python train.py --train_examples=39062 --noise_aug=0.002 --hop_length=160 --norm="batchnorm" --pixel_unshuffle=2 --blocks_per_level=2 --block="basic" --attention=false --init="torch_default" --optimizer="ademamix" --learning_rate=0.0016 --beta1=0.9 --beta2=0.99 --max_steps=7800 --lr_schedule="step"
Rows from block 4, named by matrix and row number. Rows with one number belong to one channel. Each number is 128 + 24 x the weight over its row's rms, rounded and kept within 0 to 255. All counts start at 0. Numbers have three digits each. After the name is the row's rms in percent of the matrix's.
# convs0: first 3x3 conv (model.mid.0.convs.0.weight, 192x192x3x3), inputs 72-79, a 3x3 kernel for each
# convs1: second 3x3 conv (model.mid.0.convs.1.weight, 192x192x3x3, transposed), outputs 72-79, a 3x3 kernel for each
convs0.64 009:115121130129127130121123134150159152111117113136140138117112117119110111136133130164164161139130128114117114103105105138133138114118124166159157081079073127123110088101094123125123153161157119133123081099087084091083
convs1.64 071:116119124126125132129129135151154153133139139108112111126125125136136137119122122114110101144138136127124122111112108141152145144153152106107101059050035095098092130123127140133136135127128142140141127126127114108110
convs0.65 017:090081086092094094071079077109106106117115113133132127141143145134134140144149161138142144131136131132137132112104097127122115112109101137140141132137134131133132067065070051054055091094091098100097101103099115114110
convs1.65 112:128127127129131131119120122124124122121120118133134132126125124124122120116114112122119116134128128118114117138140136147146144156156150092089094024025019063056056137134135126123125112110111138135137126125127114113118
convs0.66 013:131140130185191184209217209088088082119120117130132128093097094119123120142157145116118114139140134119130116148153154102105111099100104104111103120128116100112099150151149135138130119125115095101095132138129137146135
convs1.66 103:116117118108109110130131131077077071110112111116117117120121120137136136141140140120116115118116114128126125157161155138141135135137134073072067105103100110109108115116114117116116131130129106103108113112113120120119
convs0.67 015:112111118081082084101099098139145141118122120106109107077083073110111106139141138145148142124132119122133118092092092115109115083080085145150149137143140120129122126133128122129122126136131152157159127134131094103098
convs1.67 182:133133133125122123120120120133134133121121122116116115123124123130130130132131131110107103131127128130128130142141147154154157150152155086097082061065064099103095110107108113111112122119120123124122117119118106106105
convs0.68 017:101098095058057057086085088095097093117116113123121121112117113113124119112121115081084080113122118154153153147152151136140140101103097147134150132126132145142145071075069085085088099098101109108111117114114144142141
convs1.68 070:145142144121121122112115116085091087125126123150154151129128129121122118127126129149148145107105100123122118158158151135142141127134129033037047062070057075061056133131136122121123129130127123128131128131132132135135
convs0.69 022:015021020121117123135136135141145142105111105107109108131127131115108113097095092155154162126123123119120112079078082110105107147141145129137130117123114135137134137135139069080074107111109137144138127137131115122117
convs1.69 045:126130126133135131138136135154156156113116113119120120144146146147145144141139142131125129143139143102108105085083068108107095101098088089084100076077092093092094141137138134130136123121123149149155123122128128126131
convs0.70 013:142137146153154164140146151132137135140144143142148148103095087162151149129116120116118115126136127146151150144146143136143139114123113132131138151147147153149148141148141153149149160159168123129133131138137139151144
convs1.70 047:158155158132128130122120119114115115110111112121120123138133137136134136131127136119114109110109099129124117158157161118118123105109108159160150183172184123113124054062068089098101103110116124124125126123126132134132
convs0.71 012:179179178114116118114121119103105104130131126146142141111116117109116119110123127128130130115129125122133130164165163151155157133139144124124126135133133146146141084086085113112105165165160116113110137134132152150142
convs1.71 156:126126127119120120114113116119120119129130131139140139111112107117116112118115113118116108119117112116113110147147147137139138135137134029029019041036026077072064126125127124123125121121121122124123124126126118119120
convs0.72 009:090085091103103102079080078144149147130133133130134133144138138125119119121119124165170166139139134108115108105106103089091086081081082150152151130137132126132125111111109154154154132130128176183185147152150134137137
convs1.72 096:141140138131130126116117113153159158121126127115118117133134136121121122127128130098104098139139140125123124125120127160161164183185185187207207093105116090102116119120121115116121106103105116120119110111113099099099
convs0.73 017:100111110184194187224235226100101101120122119124126126107110105125127124150159148117121117130132124118125115126134139104111121082087097115120108116125108103114097151153154138138136112112106107113105137148137136148135
convs1.73 069:131128129117113115134133135028032022093097093105107107121123125143143141146146146129129123133133126143142139167168167157156155144141140084088087120121118104102102110110108104105102128129128089084087110108106116116115
convs0.74 038:193195197122119121117116116169171172148149151144143145132131130140139137142146141133130131123124124135135135135134138111111115124127132133134131129130129133138137154155154166166167162161163166166167143144147153154157
convs1.74 063:131128127121116116122115115189187187143144143127124127131134132133134134118119120101096090110105100111108101107097100146139140148142144138146153074080087043046053122123122116118119122121122160160157136135134129129125
convs0.75 011:094090091117118113140139137088089087111109111133130131136132139149150151151154147128125125129128128118124119067071072123122130153147151121134119125138125131134131065064065102108113158149146090096091114119116110111109
convs1.75 068:119122118105105105109110109118120122114114115086086087107105101122116110099096096114119104112114106139142135122124122119124120118121122076065065100084085053040031105096100098084087104093100132131134130130134119120122
convs0.76 017:015022022097099097131137134120120122106113111118121122125121126124118125122122125128128126122120113126138124098088101119112121117115123131137125103116098118129115133131138092104102083095086115124117106119107116130119
convs1.76 127:124128127116117119131131132140137136128127125120119119116117115124124123126126125122116116111107105115114110128128124135134129152154151073074072095096092076074071126122124121118120125125125136135136123122121122120119
convs0.77 011:117110122103106111099101106129131129110118115116124112108104104108104106120115122167163158126134123121134123124125118144139142098106099157165162133144140128136128093098096146153148155164157168177174125135129113125112
convs1.77 184:128127127126128129123126125131135132124126125114115114116115118130129130132132133099095092129125124132129130155151152157157156161161161089086091051052051067065063107107107116115116119120119115116116114114115109110111
convs0.78 012:070077072117119114111111110120118120108110107101100096082083080123122127152157157126129122107111109130136129140139138122119122131131136119125120134139135112124110106108107115117112082088080099101101072079072079091078
convs1.78 159:127127129125124126127128130140140137138138137126127127105103103127126124136135134125119117121116114116111107123122120118117117130129130075073070069068056055052040122122122124124123130130130138138138136135135123123125
convs0.79 026:188183176155151153113110108146147148146148147150154154109109100134134127138129125110111108120122118136134131139143144134138140112119118122131125131134130136139134156154147175176171182184180153155153149153148158165159
convs1.79 075:141140139135132129128124124137138136123124125114115113109111110128130130124124124108114108092096084108108100109108109118115115128128126118115128090089100013012026092094097107107108122122125143140144137136139126128131
convs0.80 012:136132133149153152168172170119113111133127126126121123108119110123132126123141133097102099110113112123122123151158160118124132127134137125129114151156146122131116156160157150146147148147152100101099105110107134138136
convs1.80 049:155149152128128132116114122099099098124121121164163159130122118124116115135132132132122121134124121118109106137136137103097097079076077103096087063045040087077073140146141152159159136141142146145146140142144152153155
convs0.81 010:141139142095093092081082081098098099121119119125126124113118116098101102094097096084085083113116118140142142160163166128130130124125124155150158133130134143144145125126124113111112095093096119118118126126125169173171
convs1.81 067:137137136113115114105106107100104105143143143146144144123124122135133130131129128145141139133130126130128123151154150118122119112116113019013015093082078091084070134132132137134134138137136111112114137139139133135135
convs0.82 012:161163164155146157150149151138137137137140137139144138098097097109105108144139140121123124120115119129132127170171168141139135163161158121117118140140139147148145184180186187185188165169168137138135138143134148157146
convs1.82 074:113110110118111115138140138136132133140135136135133137098097100101103105119121125123118116094092089092093088110105095093089082089087085061064066074073076032036030134133132126126126133133131158154155149144142156155151
convs0.83 013:067068072090083095110108112140142142123125124113119114112113112123120123125125121137141140140139139136138131139138139088089082117113113134139131140147139138145137146141150125129129086097095130139134118127121112122113
convs1.83 111:128130127129128128135134134146144142130130128126125125105107108113113114101102103121117114113110109089088087121119113129128122128125119077080083072070075050053052129129130124125126127129129149148150134133134139140140
convs0.84 011:163158160098090092084076073159160161131133134136135137152151150159161157137141137121119121127126125147143143095099100094090090128125123128135126111116111136138138112113109114112111130130131128131134105106111119120122
convs1.84 038:138133135113106109094086088188189192158157159126122123172171171166161163133131132136132126130123120139134132107108106126133130144141148146142155077077081018004000115117114133131130135134132159152155137131136125121121
convs0.85 070:136138145120122124103107107138140140134136135137139139122120116114114112117116114133134131128131127120121120129127128134134135116117118132133127122124120124126123136138138147149149143146146156160159143145145137140139
convs1.85 076:129126126121120118124121120175178174140143142124127123136138136145143143142143146100100096118113114109106109119117122135137136160159160058063061069072074076082080109113110128130127139140141129128127116116116103103104
convs0.86 025:160156154140138134155156152107112108128130129139138137128130126131131125140140134144145145126129124114119118135137132130134128135141136119122118137141140145147144135139134152159151157162160121122124132133134131135132
convs1.86 061:119123123103103106100104106118115113128127126133135130152153152160162157140140138114111099132124121131125126110112111109116119136142143006001000047044023082083049128125125142141138140138139140145143131134136098100101
convs0.87 016:072066068112106111109108109134135134110116114111113110141136144131127131105103101167165172129128132105108104090092097091091095131128131147146144114118115134137135142137143082091086076079079148154151106114107102109103
convs1.87 050:136139135143144138139136135141141140131129130112111113122123126134134138125127133139137139131126128104102102067067046113113102152151143067074079107120127103110116139138142114111122105108112130130136121121125124122129
convs0.88 010:071086091106121115148154151089089088117122121132135135086088083104101101130132127103111103152154142153162147151161161111120121098107106124131122121134111124131116150157155125125125086090081100107097137151135155169152
convs1.88 107:135135135114115116127127127103099097129127126125124124128127129138137137145146145128128122125124117127129124167172168135142137130130130054051041105105096105106101115114112119118117128127128114115118123123125117119117
convs0.89 017:158158151130132129110112109122116116128122120142137134146150149126131133172181183091093090141145142146146145154158154127131125104109107164171174138139142148150149119119114143141135154149142102095097132126123136130124
convs1.89 091:119119123122127125100103104096091087137133132137134136105105098136136132127127124121116113122119116120118113150155154137137136139142140059043046064055044095086080127124125118114113119113111116115115133132135128127127
convs0.90 022:135132143144148147126129123132132131132131130148146148096094095120116119120119121127128124131139130142145140132128131146146153123126131127128131123126125133140135154152150169165166187184187158159161153151154149151147
convs1.90 113:152149145142141138133131129144145144144144145134135135096096094113112115123122121094096090107112104105104099150143144146142138154152151108120129059063076039037051102103105109109108112113112133134136128131132127129131
convs0.91 021:149149154098096095073073071139140139133133128133134131076080080101101103102108117115118114133137134121128122119120113116112107122122113164159162134136137130135132135133135130129133124132126181175175171167163135136132
convs1.91 126:133130130122121120112112111138141140124126127116116117134135133137141133128130127124127120126125123124123120147145144147147145161166163071077077046056049062069058125123124121121123115112115115118115112114113101104102
convs0.92 011:113111109159159160133127128142142140115114112151150150131135134122125123112118114172169174158157156115116115116115114126127126112110107093096084082087075145143142174176180174176172132135138175174168139144137130129130
convs1.92 057:131126127144138138149143147139143144133137136132137135107107108118120124127129131131131129113112109117117117064063062094098095129130125123133127136144145112125125150152153128132130131136136132133132125124124131130130
convs0.93 015:189198202127128130110111115101096096113111113144144143142140141113117114140143142117120121124129128119126125150150157136136135124124125141143146125125128152154153155152152151149152173170179117113115137136135163163162
convs1.93 127:125125125110109112101101102113112111139139140133132132104102102126127126114113111113111102118116107117114108140139139132129128142144139055056046065064055077071061129128128121119119122120117122122125126127129121122123
convs0.94 017:130127121106106098075079071114108115130125130134132130137136137150152155132138145098096098129135129113119117156148150129127125126125127160164172159167173125134133108102100136135131101098094126123124129124125117115113
convs1.94 138:141138137137137137126126124108109105106108107113114114095098097106109109102100098108109106124123119110108107153149150138136138142142140081090086052056057045047047121121121117118118116118118128129127139140140132134134
convs0.95 021:142141129139135136118121121120114114145143138118116116143146143136139135127132126108111105119119120116119110125130129105109109118120119148148150150148151137140143138136133128126118098098094056064062073083077097109106
convs1.95 181:133131132125124125131132134119116110122121116106105103100102102103106105111113111121118117108105105112112112152151152139140141125124122094100085072088076042050040115117119119122123129131133141141140143144139134137133
convs0.96 011:174170173134138144079087081140142140138137140149151153069073065126129126123125124111112109123130122121123121124124129122126137067071080137143139144148142150158147143141143150149148174179178144146153146152152128134130
convs1.96 148:135134134131129129132131133129128129120120122123124124106107106111113110115115114105106101102098093104102100134134135139140139134132131097099103061062063047050047106106108116116118131131133136136136130130132128130131
convs0.97 120:085082085075075075101102099073072067095092088101098097125125128126125129131133135122122120124124122132131129140140137120120117120119117127127130141139143127129128093091092086082084074072071078076074081078076103103098
convs1.97 107:133132131132129130122119121115117113104103103116119117118115116122121121111108108123119120130129126124117119150154148151149147146147144088090085048047035029028027116115117111112113116116117119116117122120117119117118
convs0.98 015:122119123107108107071070067125124124126124124127127123091095096108111112132131131080084085116123121134142134150150149141144139122122121141140146136133138126131132112112111119114115101101098130126126145143141130131126
convs1.98 131:133135134118119121107108110122123125136136138129129129116118116122124123124125125129126123131128125132128125142144141130131129129132129055058043069066057090083075131128130128124125121116118111113115121122125114115118
convs0.99 017:146157156088095099094097094151152151131130129115113112129130128117122118151154156141142139117122117110115106132134135108105110124123123162166167136139139122126123153157156147154149124130128152152156134137137112114113
convs1.99 110:128124128118118118121123124131132131132133133110112111116113109143142139158156155127125118137134130137134131124124126118122122125127129058052045083082071092089076115113113119119117127128128123125122124127125107110108
convs0.100 986:095092092108105105119116119110106106115112110113111109129130130136136136145147148129130129130130131131131132123123122128127127127126126144145147142141142136136136093093092113114113121121122106105105104103103108107106
convs1.100 147:134132136128126125138139138136138133115117114094097091110108105117118115118117114111112108114112106110111110128121122139138137163163165064071068065063059031031025125125125121121122124125125135139136127128126107109106
convs0.101 008:079082072133123131154152150129132128115121116111115111155158159121118121091092088162150173141138134111115113132126127079075078139140138143155138110120099167169163144143152072090076140150153143153141118131120138143146
convs1.101 034:101103099129130123147146144131131128121124121135139136125123122149146145138137138128125127129123128119118122125119115130127120150147137051056052123124120114114117167162163128127123149149148123118126115109116131124129
convs0.102 011:071073066115121115160164160117115112115118110121125117082083079111109110170170164109112107126122119169171158154154150117117115119120120127125119110113094113119098122125122136136130067082066102110097084092077120135108
convs1.102 072:117118118109107110134134134136138137125127125118119118132129128154152150153152150130124119118117110119119113126131123117116112146148146080074065110108103092086082124119115124119114132131130141136137120117118108106106
convs0.103 023:076072065069070065073075072128129130118117114118117117088089088123125125118124127122123118131138135114123122092087090141143146104106107146151152149155155133140133096102097088091088107110104152152160132131135103102100
convs1.103 135:145143143129128128126125127131132131118121119115118114098102101107110109124125123106110106129127125121119119163159161167164170157157155123126129064076066058065062100099101103102106109108110132135130134136135122123122
convs0.104 015:103103101102101100096090087117113116124122122131131130143142147121125128125135136126132132142142145140146148093095095106104100107107103150145151128131131125130131110106112104104104114117113129127127129126126123124121
convs1.104 062:139136133134134131124125124110111109132135132170169168101104103119123120144147144139136140144137139118112112147143139132133127158158152050057051061073060055072062147146147135136137118114117122122123142143148130131136
convs0.105 012:149149147141144141131129128118113117138133134167165167134139141132138141128133140103113113146148148147149154102103102153158155109115112145141154122121124127130134150150146160157155155155157116107112134126125127126125
convs1.105 039:145134136133125128101097100090098100119125128139138137113117110117116115123126126138138130133133131137141137146141135117116111133133129041051044074076075159177171162163163135131132110104106081078077127125126137133137